A small self-supervised image encoder, trained from scratch: num experts 16.
Rows from expert 13 of block 5, named by matrix and row number. Rows with one number belong to one neuron. Each number is 50 + 12 x the weight over the matrix's rms, rounded and kept within 0 to 99. All counts start at 0.
# up: expert up (model.blocks.5.mlp.up, 16x160x160), inputs 80-159
# down: expert down (model.blocks.5.mlp.down, 16x160x160, transposed), outputs 80-159
up.41:40 52 55 42 51 52 56 60 52 51 65 46 50 60 58 70 45 41 39 53 46 66 49 65 66 60 60 44 54 53 48 46 51 44 27 53 43 64 68 48 44 60 53 56 52 46 58 54 46 47 65 35 49 55 57 42 51 47 65 46 37 43 49 55 61 37 50 54 49 46 47 54 64 59 57 51 39 47 61 38
down.41:60 62 44 45 31 47 41 32 48 49 44 47 49 54 57 47 55 63 54 34 43 41 51 61 51 52 62 55 51 50 66 49 43 61 54 66 51 42 31 60 45 45 51 57 73 55 43 32 44 47 69 21 51 44 47 56 62 42 57 53 54 51 46 50 61 49 55 45 60 43 53 53 49 51 67 46 57 60 42 63
up.42:57 36 46 40 39 58 64 28 46 55 49 64 58 25 44 35 52 52 61 66 64 51 64 66 37 48 66 45 43 31 39 51 55 53 60 64 54 46 46 66 38 57 45 24 52 54 46 37 40 39 61 31 52 67 42 47 47 65 38 51 52 63 41 33 34 37 27 43 39 45 59 44 58 64 58 47 43 41 39 43
down.42:41 51 44 36 37 42 38 72 48 35 48 57 38 56 59 39 37 48 48 58 37 54 45 45 65 56 42 45 50 78 32 38 48 50 51 60 39 50 59 39 55 66 55 38 54 56 67 34 45 72 50 47 56 68 47 47 36 63 49 44 68 65 29 53 51 54 63 45 57 55 67 41 28 54 53 69 51 34 74 25
up.43:57 49 54 32 56 59 59 41 58 31 48 51 24 59 64 44 57 47 44 32 53 67 35 50 74 82 36 59 60 55 49 38 50 37 24 54 30 77 07 44 74 33 34 43 42 65 68 51 07 30 37 70 44 61 55 74 41 65 63 32 19 55 33 85 49 31 43 37 59 71 48 64 71 55 44 73 53 65 68 51
down.43:22 34 38 34 34 72 49 47 33 48 53 59 61 44 47 43 52 47 44 59 68 82 61 14 47 54 46 59 77 46 18 75 78 60 31 42 60 37 61 36 47 64 55 60 71 36 72 58 45 47 28 50 57 43 46 49 68 67 30 46 36 63 27 37 56 28 35 73 47 79 28 31 52 61 32 45 59 69 45 59
up.44:42 44 55 61 54 34 51 54 57 43 40 55 63 55 51 50 43 40 45 44 65 51 46 40 42 56 49 51 39 55 65 61 42 45 55 49 52 51 56 52 61 67 56 45 48 53 43 46 51 54 39 40 43 26 53 38 44 49 51 54 50 43 53 47 53 49 68 56 61 56 45 46 56 40 51 46 50 54 56 36
down.44:57 55 47 49 53 68 51 51 49 48 60 41 55 51 58 58 63 52 50 52 43 43 48 46 68 46 55 47 55 56 42 36 57 42 48 40 42 56 46 42 45 54 54 45 35 51 64 68 51 37 53 57 65 62 34 45 36 37 56 54 57 49 50 58 50 44 53 28 45 54 46 40 48 48 36 49 53 50 46 47
up.45:52 38 85 36 26 47 65 76 50 22 36 46 44 39 54 51 78 54 47 24 33 36 70 80 49 74 29 39 61 32 48 48 49 50 37 42 73 66 31 55 59 56 30 80 72 81 50 43 57 59 44 52 60 44 60 50 67 47 26 64 50 42 70 52 69 28 67 36 40 74 29 54 68 51 24 05 41 80 48 74
down.45:43 92 49 39 10 71 49 55 32 49 39 64 48 59 44 43 47 58 55 45 31 41 69 74 62 50 56 31 60 63 83 55 41 47 43 84 48 26 54 64 64 77 56 58 38 46 44 65 44 44 58 55 36 24 36 62 63 48 55 52 53 50 54 51 40 42 40 47 62 52 30 47 17 43 51 67 64 33 47 86
up.46:49 46 41 46 51 57 61 57 54 50 60 50 47 42 52 60 54 53 50 62 47 46 59 49 47 48 46 56 44 38 41 43 48 50 61 49 50 50 60 40 54 57 52 60 44 54 59 41 59 56 50 46 40 40 41 30 51 54 63 56 54 60 42 53 44 52 50 54 52 30 55 49 49 51 42 44 43 37 51 44
down.46:44 53 60 41 41 57 50 53 59 55 57 56 45 49 44 63 50 51 50 43 37 63 50 46 51 55 55 57 52 58 59 51 50 55 59 55 48 37 48 55 52 43 58 39 34 59 49 51 49 42 50 52 53 39 30 65 53 51 49 43 51 42 53 45 51 49 55 43 62 49 64 53 47 52 48 45 51 56 56 47
up.47:48 49 44 56 65 48 42 49 69 47 50 66 51 39 28 54 25 75 56 58 51 43 59 71 49 41 59 59 49 56 50 43 63 46 60 40 51 53 48 56 53 56 40 49 68 45 47 61 49 53 39 50 46 39 44 52 62 46 41 58 48 59 53 55 28 49 26 55 35 44 59 67 63 44 48 65 35 48 54 46
down.47:53 47 44 54 29 61 59 51 39 46 55 68 59 63 65 46 43 26 42 35 63 63 41 57 44 62 47 47 38 74 43 53 47 67 38 67 40 49 55 45 39 52 55 52 35 57 44 39 54 51 49 43 64 51 45 58 44 37 61 44 35 69 69 40 40 67 42 45 46 46 41 54 84 49 49 45 56 45 37 35
up.48:46 73 55 52 48 43 43 66 42 28 51 78 45 40 77 46 39 39 35 57 49 27 60 51 53 67 34 34 62 45 45 42 47 58 50 51 52 46 57 62 35 56 52 54 51 52 56 37 27 21 54 59 36 39 46 61 64 71 52 46 48 40 45 49 51 53 52 55 56 63 33 55 50 50 22 36 50 51 61 71
down.48:37 58 44 48 32 36 44 46 46 55 54 52 27 39 33 49 66 48 54 59 42 61 47 50 54 59 57 62 32 65 45 31 45 36 73 40 70 55 57 42 56 70 61 75 61 44 54 48 58 41 55 49 42 38 44 45 53 34 45 54 42 58 62 62 65 56 47 66 55 74 36 62 58 34 56 43 43 40 67 41
up.49:53 80 43 37 71 29 36 56 45 17 44 64 56 76 36 66 50 65 47 65 54 44 07 29 34 34 61 67 48 55 67 57 61 55 62 50 52 51 38 38 47 74 47 25 65 41 59 51 43 47 53 37 54 56 49 59 52 23 52 23 49 48 48 39 39 61 46 57 53 59 47 38 57 77 49 28 43 34 50 80
down.49:50 51 79 69 58 44 66 43 83 40 50 41 54 55 65 39 64 40 22 72 38 62 61 64 62 62 48 61 33 67 41 64 54 73 43 66 54 32 51 22 61 53 60 62 43 16 49 64 55 71 41 59 54 50 59 48 54 58 65 44 66 49 41 27 38 55 43 51 50 74 48 37 54 29 63 57 44 32 66 47
up.50:48 51 51 42 59 49 54 47 47 55 47 43 51 54 58 41 46 66 44 49 45 53 68 48 36 47 54 49 66 47 42 41 54 58 47 49 37 65 53 45 35 68 37 43 58 46 42 46 59 46 45 55 56 50 54 66 61 55 38 49 52 43 77 59 59 46 42 53 52 67 48 53 70 53 65 70 48 45 49 60
down.50:71 50 42 48 51 75 52 52 35 48 44 52 44 60 53 56 59 64 33 61 61 49 52 43 40 52 54 64 43 62 25 53 57 56 34 49 53 36 41 43 63 62 31 51 51 56 46 61 74 51 55 49 60 50 68 61 57 78 45 56 51 49 49 47 57 57 39 61 52 71 45 50 72 47 74 54 54 26 47 48
up.51:45 59 49 50 72 46 58 36 50 51 36 31 52 43 68 62 60 55 39 37 57 44 54 32 59 63 30 43 50 26 63 44 66 52 37 34 51 59 64 35 34 61 46 51 53 28 42 62 53 32 62 70 50 51 48 50 79 50 53 53 48 28 29 75 40 37 46 47 20 63 58 48 79 25 89 74 54 56 48 59
down.51:44 72 30 57 40 59 42 49 31 50 46 44 56 57 72 72 26 50 45 56 78 55 40 40 51 40 30 71 59 43 64 51 35 49 30 27 45 66 61 30 30 53 48 33 52 60 45 56 29 45 55 79 50 57 64 61 64 62 76 56 54 35 73 46 43 44 64 66 61 45 43 50 63 43 82 52 61 39 59 68
up.52:41 43 57 43 47 50 44 46 51 54 50 62 42 59 52 51 50 58 46 54 55 67 40 51 48 52 50 55 51 45 55 46 60 52 43 44 38 58 49 43 53 47 43 51 55 48 39 43 45 42 52 49 51 53 48 58 50 36 57 39 53 51 60 49 44 57 45 54 49 48 63 43 53 53 46 51 51 52 57 50
down.52:56 32 51 47 38 71 55 42 46 47 51 42 44 48 51 56 52 51 48 41 50 60 54 37 60 37 52 58 45 57 41 52 50 50 34 51 44 34 43 44 54 60 48 54 48 50 49 59 59 58 43 52 47 64 49 53 60 47 51 50 50 62 43 42 64 41 53 59 42 57 62 38 39 55 49 42 54 45 40 49
up.53:45 46 48 46 47 48 52 49 55 47 48 51 51 50 53 48 47 54 49 51 49 51 48 46 54 47 52 56 47 50 49 54 51 54 53 46 48 45 51 49 46 45 52 48 52 56 58 43 52 50 53 52 50 55 50 51 53 48 53 52 49 59 49 56 50 49 48 44 59 45 49 49 53 51 48 50 43 53 54 44
down.53:52 46 44 50 49 54 50 47 49 44 55 48 56 51 49 57 53 49 48 49 52 62 45 52 46 46 52 56 60 46 49 50 50 50 37 56 42 46 48 49 59 53 49 48 41 47 61 58 52 54 50 59 47 43 45 42 51 43 51 55 51 51 56 40 47 47 54 51 51 45 43 52 59 50 50 48 50 49 45 50
up.54:37 71 58 72 67 44 56 47 66 40 40 61 35 39 37 56 35 40 57 64 41 30 47 50 39 27 37 53 42 43 54 39 54 51 44 67 71 30 41 62 41 35 59 52 47 45 51 52 55 62 28 59 54 74 50 35 34 57 52 64 62 77 41 40 59 55 47 91 40 50 63 38 44 61 71 49 59 52 41 39
down.54:50 46 61 32 61 71 64 47 58 34 53 65 51 76 47 50 57 41 44 53 54 49 62 39 54 35 36 20 43 43 51 33 37 36 48 41 79 47 62 41 43 33 56 40 42 53 59 35 49 77 61 67 57 75 53 37 38 52 58 34 56 38 55 49 65 36 74 65 45 44 45 61 53 54 59 34 44 45 61 31
up.55:36 40 47 64 46 67 74 44 72 57 52 51 30 63 32 43 40 60 69 58 59 38 48 49 68 62 75 34 44 47 47 43 49 45 46 38 36 53 57 69 61 31 55 44 49 50 62 63 51 60 51 51 48 32 34 61 21 58 54 61 51 47 64 41 53 60 53 31 41 53 76 52 40 58 47 41 51 36 50 53
down.55:51 36 61 20 64 29 46 54 54 52 23 59 62 45 54 56 35 59 55 36 72 51 45 56 25 46 51 55 53 67 72 63 52 53 70 50 36 45 57 55 58 59 55 26 35 47 53 42 45 59 56 54 61 45 43 42 56 44 29 68 64 39 40 61 53 28 38 60 52 41 53 56 60 57 48 71 31 46 50 53
up.56:45 63 47 61 57 54 52 44 67 42 59 65 55 58 61 38 58 41 44 43 69 53 61 43 65 55 57 69 60 59 63 51 43 47 52 50 65 64 61 44 43 69 37 53 45 49 43 35 55 38 37 46 26 47 83 46 57 51 54 38 42 38 41 45 40 53 30 45 50 54 49 38 52 62 50 58 52 60 37 67
down.56:56 55 40 39 41 69 36 49 55 32 58 54 68 44 43 20 27 64 47 48 61 46 56 36 48 61 58 14 50 77 42 48 29 65 31 56 47 37 73 71 40 45 42 35 44 36 44 48 30 47 43 37 59 69 73 79 37 74 57 56 51 51 65 61 41 29 69 63 29 42 61 22 59 48 63 50 67 40 60 58
up.57:54 41 55 52 58 57 53 41 53 60 50 55 42 50 41 40 40 51 53 52 55 50 50 62 50 50 53 62 45 53 48 54 55 50 56 57 60 50 44 41 58 46 56 43 47 46 48 50 54 47 49 48 44 63 33 59 38 50 53 61 52 55 46 53 40 56 43 50 32 48 52 60 49 48 45 47 44 57 50 56
down.57:51 44 51 44 53 53 41 57 50 45 50 50 45 55 49 45 55 51 52 49 48 43 51 59 45 54 45 52 46 54 50 52 67 53 41 53 45 45 47 44 45 52 38 56 50 49 45 41 41 45 49 47 44 53 58 58 54 45 39 47 48 47 58 35 52 52 47 47 65 47 47 49 54 44 56 51 50 51 51 43
up.58:35 57 48 63 42 47 66 49 64 21 33 82 36 47 63 63 57 45 60 31 32 44 45 36 35 48 29 35 44 51 52 22 38 55 48 73 52 54 55 68 53 69 61 73 46 51 54 44 45 53 39 45 51 26 50 52 53 32 37 44 65 33 45 43 59 59 60 32 51 73 43 28 39 43 79 52 60 13 68 69
down.58:56 40 44 55 35 46 35 28 66 47 42 42 57 53 40 45 53 53 30 63 55 46 59 32 96 79 53 37 49 59 67 65 73 40 60 30 44 34 71 46 45 24 36 48 34 36 40 43 61 32 54 42 26 33 26 45 50 71 47 63 24 62 64 72 32 30 45 29 74 53 15 42 53 49 60 47 67 54 48 43
up.59:59 50 54 54 49 42 51 56 48 46 35 49 52 43 45 45 39 33 40 50 46 48 46 48 56 46 37 53 47 50 46 66 57 51 43 56 42 45 36 47 50 43 53 51 54 51 44 51 56 43 51 42 46 53 53 25 53 56 63 56 47 58 38 54 53 47 55 34 44 38 43 54 58 62 55 60 39 52 52 63
down.59:52 66 51 48 45 63 53 32 45 65 62 46 66 51 54 39 44 56 46 68 62 54 56 52 41 42 50 50 41 46 59 49 59 50 38 63 61 55 50 39 41 48 58 67 31 57 52 52 47 46 40 67 34 53 57 58 46 54 53 45 61 50 51 49 59 41 76 72 35 52 54 41 41 41 46 37 62 46 36 34
up.60:50 69 53 44 60 34 80 51 55 50 64 52 33 49 25 86 69 80 60 79 10 63 47 62 54 63 36 53 68 51 57 28 35 48 49 53 41 73 41 28 58 64 44 52 43 41 99 65 43 53 70 64 62 19 72 62 52 50 63 79 04 08 47 63 61 99 49 41 49 95 63 51 40 25 54 61 48 60 83 34
down.60:39 46 42 37 52 74 46 81 76 62 39 73 47 57 54 60 58 56 55 34 42 37 40 67 26 35 51 58 74 18 61 49 43 40 45 66 62 53 53 31 32 32 38 55 63 68 65 21 47 69 46 46 53 46 37 36 35 57 38 55 76 28 26 04 58 17 70 75 77 46 62 17 43 50 47 63 22 39 80 52
up.61:41 47 63 48 46 63 54 65 50 54 27 35 50 53 53 42 49 36 45 46 56 37 47 56 51 40 43 43 42 26 41 58 42 29 43 57 60 40 47 56 50 63 44 50 47 48 55 70 54 44 44 33 46 30 57 51 56 55 24 53 55 44 44 42 67 36 70 57 82 38 61 74 63 08 47 20 45 77 42 63
down.61:60 49 29 53 43 52 54 34 29 61 65 49 53 68 63 62 55 46 57 51 57 52 56 21 57 28 60 59 70 63 52 68 40 62 43 48 47 52 25 30 55 18 25 44 37 32 76 41 45 55 50 81 46 49 45 46 22 51 50 49 60 53 61 61 58 46 44 49 26 61 56 39 47 75 39 57 57 71 58 47
up.62:68 62 52 68 60 60 54 50 67 40 35 46 52 44 46 54 36 48 47 43 66 48 60 69 32 50 46 46 38 62 45 46 54 55 56 49 58 55 50 61 49 41 27 50 54 53 67 40 50 46 42 39 33 51 35 42 51 48 38 58 45 49 60 47 33 45 52 56 42 31 63 59 53 56 34 46 56 50 52 39
down.62:66 30 43 66 53 69 43 59 43 36 46 47 67 51 41 40 45 57 47 58 43 65 66 50 37 43 52 41 48 66 57 53 43 62 49 45 60 51 59 59 45 60 50 73 53 55 49 68 68 53 40 51 29 63 42 52 34 43 50 69 50 37 59 44 35 60 72 43 69 68 35 44 49 55 59 42 52 45 47 37
up.63:59 60 46 61 38 52 56 66 46 48 55 60 57 32 47 54 62 52 47 60 41 52 59 51 63 37 52 47 52 37 46 61 47 45 42 34 39 45 60 47 62 55 51 57 60 59 56 49 63 30 58 59 61 55 62 45 55 49 49 52 53 34 53 52 66 35 60 61 68 47 40 53 53 53 55 36 47 60 47 52
down.63:63 50 55 59 50 49 33 51 62 43 54 49 47 58 49 44 48 52 38 35 44 48 41 56 49 47 52 49 51 67 67 29 52 62 44 70 65 66 49 48 56 43 60 33 55 61 26 47 36 51 52 49 46 47 40 57 41 48 34 51 54 55 38 61 55 41 53 35 59 65 66 54 59 49 42 65 57 48 37 43
up.64:53 50 46 62 54 50 59 58 46 51 47 54 56 49 46 46 51 53 46 39 47 56 59 44 55 32 51 60 46 48 56 41 44 37 53 47 42 58 59 48 54 51 47 60 54 51 54 53 53 63 53 40 48 48 55 45 52 47 45 70 43 52 52 48 58 51 58 51 45 45 47 45 44 59 50 54 45 50 46 55
down.64:45 69 51 39 54 52 58 42 49 45 51 61 69 45 48 60 55 56 37 45 52 51 53 46 46 48 55 61 51 55 54 52 64 61 28 51 56 31 57 46 63 60 54 32 70 55 38 47 40 41 43 55 54 34 63 48 57 48 59 50 44 52 49 44 45 66 32 58 40 49 45 33 77 45 57 54 74 44 37 37
up.65:47 58 46 44 43 53 43 66 57 54 64 62 34 45 44 48 49 49 47 52 41 43 43 34 42 24 34 55 78 32 44 52 69 39 39 27 63 56 55 51 50 50 57 52 42 48 44 53 42 17 46 59 41 44 42 62 54 37 42 50 55 65 71 44 42 54 59 57 44 25 34 44 66 34 99 54 51 45 62 63
down.65:66 59 38 58 51 49 47 34 47 62 45 24 41 48 56 57 41 40 41 54 96 65 29 33 71 56 61 33 48 42 69 36 31 45 46 74 31 55 37 26 46 26 69 64 48 34 26 76 41 61 54 51 56 62 21 54 53 68 56 36 47 31 66 32 54 55 44 54 48 38 73 37 71 52 68 44 65 48 46 50
up.66:56 44 47 47 53 33 60 41 39 57 43 52 51 52 53 39 63 55 39 49 56 53 54 40 54 43 58 63 64 48 41 44 44 55 42 54 45 59 54 39 71 46 44 41 44 54 64 58 42 46 58 51 45 64 34 37 52 53 35 59 51 48 43 48 60 49 52 51 44 46 55 38 45 56 44 51 48 50 47 51
down.66:65 51 63 29 37 46 36 38 57 35 57 66 49 56 64 36 55 61 47 44 46 54 61 40 56 51 35 47 53 42 47 56 49 53 46 61 54 41 44 45 23 42 42 42 55 44 35 43 45 51 47 47 67 58 54 59 44 58 74 31 35 67 63 37 51 52 56 52 50 47 50 55 72 53 47 46 56 38 61 51
up.67:63 40 59 38 58 49 46 70 63 71 37 62 55 34 56 27 53 59 57 64 62 36 49 40 34 39 35 44 58 55 36 61 51 56 36 60 41 43 60 52 34 44 50 57 63 42 20 52 53 28 58 53 53 61 71 25 51 46 45 72 40 43 79 54 56 70 64 53 53 40 61 43 48 70 41 40 59 46 80 38
down.67:57 38 40 58 57 53 60 54 34 70 63 24 32 33 65 53 52 55 42 38 56 57 41 43 53 47 27 72 31 38 36 59 62 63 38 41 67 73 39 48 42 66 51 49 52 49 30 49 46 60 36 62 34 78 61 67 39 41 40 34 53 47 42 35 41 66 40 60 64 75 49 51 63 50 54 58 56 49 27 40
up.68:42 54 40 48 52 50 46 64 55 60 54 48 53 35 52 43 65 54 46 67 49 69 54 48 64 38 50 58 43 52 41 40 53 59 64 52 53 49 39 51 43 35 52 40 47 55 51 44 52 51 53 48 45 59 54 37 49 49 56 50 57 55 51 56 53 59 53 49 60 38 53 43 39 64 39 51 33 50 42 56
down.68:49 45 50 47 52 49 50 51 56 57 49 38 58 64 55 50 49 51 52 55 44 49 48 58 41 48 54 46 57 55 44 57 39 52 48 49 43 43 34 57 41 46 63 52 38 53 68 49 57 63 49 62 51 46 32 50 41 46 55 51 45 57 48 41 41 41 45 49 54 59 51 48 47 44 53 45 63 50 45 53
up.69:30 61 44 37 40 80 65 74 37 46 33 68 31 61 52 56 31 34 48 57 33 76 48 31 64 78 45 80 64 54 55 33 65 59 29 47 32 38 29 59 61 86 35 64 31 39 50 27 53 37 31 63 55 51 58 68 47 41 63 25 37 44 46 74 61 40 28 75 89 73 67 55 67 56 84 65 48 43 59 35
down.69:55 55 64 43 62 20 62 42 43 58 71 67 50 40 37 42 18 47 51 77 36 66 41 19 03 43 28 38 30 51 42 58 44 55 30 46 52 67 59 62 65 64 79 61 45 38 27 67 44 59 48 27 51 64 29 80 53 34 71 40 42 42 51 52 54 80 37 29 77 31 45 49 55 75 56 49 45 93 25 72
up.70:32 56 39 45 56 54 53 49 56 26 48 82 53 48 67 58 44 35 37 47 49 51 68 61 32 23 39 68 25 44 64 30 46 26 78 63 71 74 53 44 46 50 53 20 44 57 64 48 27 22 61 32 40 22 33 50 65 75 62 73 66 52 27 57 16 43 33 63 34 43 40 46 63 53 48 31 44 43 44 54
down.70:68 44 32 54 56 59 55 57 48 51 70 29 37 61 35 50 47 59 61 84 73 64 44 27 49 51 70 30 42 36 45 68 53 36 72 29 33 27 46 82 46 38 43 25 66 87 35 46 54 17 54 48 82 55 46 60 61 51 44 17 53 38 47 48 42 52 43 60 65 74 56 72 55 26 46 57 54 57 34 73
up.71:36 61 66 90 64 50 79 53 42 57 65 36 48 63 58 45 47 50 51 50 60 19 78 46 66 53 90 46 51 47 42 24 58 49 67 38 47 36 55 57 36 53 64 48 71 86 45 54 47 58 44 63 39 83 57 69 47 44 34 53 43 35 60 43 46 33 39 45 80 55 68 58 54 56 39 18 44 73 03 54
down.71:38 64 53 42 49 38 63 48 28 61 44 35 66 57 37 38 51 41 46 44 51 55 50 44 42 31 48 54 40 57 51 69 40 50 34 31 32 68 70 54 58 40 55 28 57 56 85 32 28 46 39 54 30 69 48 28 51 67 37 34 32 51 45 36 59 60 29 69 58 75 71 98 51 53 48 36 50 48 54 60
up.72:61 38 58 33 45 44 64 45 29 70 42 51 53 41 56 58 36 50 48 34 44 37 38 58 41 40 33 37 55 48 54 60 48 50 44 47 57 51 35 55 62 54 45 45 41 34 58 68 57 66 58 44 56 66 52 51 63 50 42 41 34 61 43 63 45 40 56 61 40 25 53 53 46 52 48 34 49 50 26 75
down.72:54 71 52 72 56 43 53 41 44 34 50 44 55 58 51 60 49 36 57 55 55 45 66 61 68 34 63 42 39 38 43 47 40 63 46 46 43 46 36 57 48 45 55 74 52 53 48 47 41 54 51 61 68 60 51 57 47 30 36 34 69 45 51 38 53 36 63 43 56 56 58 42 59 41 67 42 57 53 45 39
up.73:48 59 42 47 42 53 55 63 44 42 26 43 50 58 53 54 58 40 37 52 66 41 47 55 52 48 52 38 49 51 61 70 40 56 43 37 43 57 62 65 60 65 39 55 58 75 38 51 52 53 56 48 44 37 59 39 67 58 67 46 56 69 54 38 39 32 59 42 49 53 58 50 48 51 38 50 55 59 43 55
down.73:63 31 47 32 64 60 51 61 43 40 63 62 53 51 52 52 40 45 51 46 39 59 38 56 50 40 43 52 53 60 46 46 51 37 25 53 54 53 57 48 43 53 46 65 42 54 52 48 46 46 30 40 44 50 45 48 41 46 56 54 44 52 51 53 67 52 41 63 43 47 50 53 32 57 62 46 52 53 47 46
up.74:51 45 60 52 53 60 43 51 43 62 38 57 45 55 41 39 38 66 44 74 52 55 47 64 56 35 59 46 47 59 44 36 41 53 47 43 49 51 52 62 56 55 39 37 53 45 48 43 48 43 41 44 51 75 24 48 59 54 48 40 52 44 53 56 42 61 41 57 54 35 63 33 44 67 39 57 51 51 30 66
down.74:69 51 35 36 36 67 60 51 47 41 52 32 45 62 45 45 43 44 39 49 41 58 56 42 48 66 58 60 45 53 50 39 57 62 31 55 35 64 58 39 38 59 43 51 42 69 48 49 50 41 50 43 43 38 43 59 41 57 43 44 55 76 69 53 50 59 55 46 38 39 44 43 56 37 41 29 49 45 49 47
up.75:50 49 50 42 40 49 42 54 73 51 48 48 42 59 48 45 41 51 61 63 46 41 40 55 48 71 48 53 50 36 70 53 60 43 55 44 48 67 39 44 59 73 53 44 40 45 61 40 31 45 40 44 46 45 28 24 38 47 52 39 29 48 49 50 60 53 57 56 51 43 48 55 57 48 58 56 48 66 55 48
down.75:54 43 54 41 44 60 42 56 38 50 55 48 52 55 64 48 56 45 41 57 56 48 56 35 54 64 53 52 35 69 57 52 68 44 55 74 52 58 59 42 42 46 51 27 42 39 45 41 64 37 63 57 39 45 44 54 54 46 73 57 45 62 45 40 35 58 43 38 57 48 47 53 52 54 72 68 47 64 47 70
up.76:54 61 47 41 55 55 48 53 53 54 61 50 48 41 52 49 52 54 46 56 47 56 47 55 60 46 53 50 44 51 47 50 50 48 56 45 50 47 57 50 41 50 51 48 47 47 51 51 60 43 57 53 52 49 49 49 50 52 51 49 49 45 50 51 52 44 52 50 49 51 51 43 54 55 49 58 41 46 42 47
down.76:49 44 56 51 48 44 41 47 55 51 48 43 54 56 64 49 45 47 50 42 59 48 54 52 56 51 60 46 53 54 54 47 51 52 52 52 60 49 44 48 55 54 52 54 47 56 59 58 53 52 42 50 49 51 45 54 51 46 58 51 51 43 54 54 57 44 47 52 49 59 46 51 48 53 55 53 53 44 52 50
up.77:54 47 45 54 49 56 46 58 64 56 46 60 46 54 57 41 43 40 47 55 46 48 63 47 53 44 48 54 63 62 43 47 61 43 48 54 53 56 42 37 57 40 43 60 46 59 45 52 54 57 42 38 55 63 58 36 45 58 47 57 52 61 44 62 63 51 60 50 53 52 43 47 43 52 37 53 45 54 48 51
down.77:48 38 47 44 42 53 44 62 39 38 60 42 53 58 43 60 53 45 50 45 55 56 47 48 49 46 60 57 64 35 59 60 52 38 46 35 52 33 57 49 54 57 49 49 49 41 66 34 60 50 59 49 49 37 54 51 48 52 52 53 58 48 48 56 68 58 51 63 50 52 50 52 67 50 70 45 44 50 54 50
up.78:59 51 58 63 45 49 60 58 55 37 58 45 51 42 65 51 56 40 72 50 33 37 42 46 46 24 19 51 37 32 38 56 49 64 20 47 33 65 34 41 71 30 51 83 52 41 66 39 50 64 58 29 57 31 47 68 27 43 70 28 55 42 15 58 58 63 37 66 48 52 48 43 40 35 27 63 73 44 60 42
down.78:63 47 48 27 15 31 54 38 24 40 45 39 33 24 16 67 56 54 22 68 54 62 52 59 55 66 46 60 61 59 43 26 40 45 49 56 53 52 32 46 46 63 44 37 37 58 49 11 56 42 45 46 39 73 63 49 63 41 29 36 46 51 42 59 47 58 72 45 46 62 51 28 47 73 38 31 24 64 22 28
up.79:48 49 47 65 44 47 60 48 40 54 46 57 58 59 54 60 59 48 47 48 44 59 48 48 62 42 50 66 48 51 46 46 53 40 51 53 59 49 49 66 55 50 46 37 52 59 54 42 59 51 50 44 41 46 50 53 57 32 40 43 31 66 52 40 37 44 55 41 61 55 59 47 56 42 51 45 61 48 53 46
down.79:49 59 49 62 39 53 49 50 47 34 56 49 49 48 52 48 44 60 53 43 33 55 55 59 36 51 52 54 65 57 51 39 43 44 54 59 60 51 35 42 53 55 46 56 57 62 61 44 68 54 49 68 45 64 37 57 41 47 45 45 53 53 47 32 47 35 52 61 50 55 44 43 46 45 52 41 59 55 44 57
up.80:49 65 53 49 47 54 49 57 56 50 60 48 45 47 56 47 48 39 53 49 52 44 50 32 51 53 42 49 66 44 53 42 49 62 30 62 48 18 46 51 50 63 47 59 42 51 45 46 48 33 49 54 52 65 56 51 38 49 46 55 58 69 53 36 49 41 56 45 42 62 49 43 49 59 53 55 50 43 61 49
down.80:45 51 54 44 57 56 54 50 44 38 52 40 55 51 53 56 67 57 52 65 54 62 68 47 49 36 51 55 35 45 42 46 46 44 50 48 49 62 57 45 50 44 59 37 55 45 65 48 47 57 49 59 43 56 51 49 38 59 49 50 55 49 51 56 55 61 58 65 42 58 25 40 67 53 48 43 43 34 51 35
up.81:50 47 50 39 53 65 68 64 52 43 51 67 34 50 53 48 61 30 50 59 64 64 45 76 62 60 50 42 56 39 61 48 51 35 51 62 39 39 62 61 37 48 61 30 39 56 54 62 53 51 55 46 56 51 53 69 59 35 57 36 59 54 45 47 21 61 53 32 49 40 53 24 35 66 30 36 47 39 52 43
down.81:69 57 55 49 61 41 25 55 85 72 55 39 52 44 73 26 57 60 69 53 73 36 51 44 31 56 53 43 47 49 23 54 46 33 47 45 68 50 65 53 63 52 57 57 54 66 35 54 24 37 66 51 61 50 66 36 43 47 49 52 58 39 65 52 63 41 50 63 56 38 29 67 47 42 60 57 51 53 38 68
up.82:49 48 57 51 38 53 55 62 59 43 53 47 50 65 47 59 61 39 55 43 41 38 49 51 54 54 52 58 57 55 39 59 67 44 63 42 60 48 51 40 62 58 45 55 42 67 45 56 51 53 48 49 47 43 38 56 62 45 48 55 46 55 46 57 66 40 47 52 50 58 48 64 40 56 56 52 51 57 45 53
down.82:45 52 53 40 51 43 43 59 59 48 66 38 50 53 45 57 49 52 56 56 52 54 54 48 48 45 42 49 39 57 46 31 38 50 44 53 58 51 59 58 60 55 49 44 51 38 63 60 53 51 55 57 47 54 53 52 39 60 52 51 45 47 63 55 39 55 54 58 46 46 44 41 62 43 36 54 43 53 52 47
up.83:44 49 48 49 52 48 51 57 49 55 55 48 51 45 49 44 48 51 53 53 53 47 46 46 48 46 49 43 51 58 45 48 50 55 49 52 47 48 48 51 47 55 54 47 53 47 52 47 55 44 54 51 51 58 50 46 44 43 55 54 55 58 51 51 48 47 47 39 56 46 54 43 46 52 46 35 44 50 58 48
down.83:48 52 49 51 53 54 53 48 57 47 48 50 46 52 51 47 55 42 45 47 53 59 52 56 49 43 50 54 57 48 53 46 49 53 42 55 47 42 51 55 51 49 56 52 46 50 56 51 41 58 52 57 46 48 46 47 57 49 53 46 53 41 52 46 54 43 55 57 54 58 44 56 55 54 52 49 45 52 48 46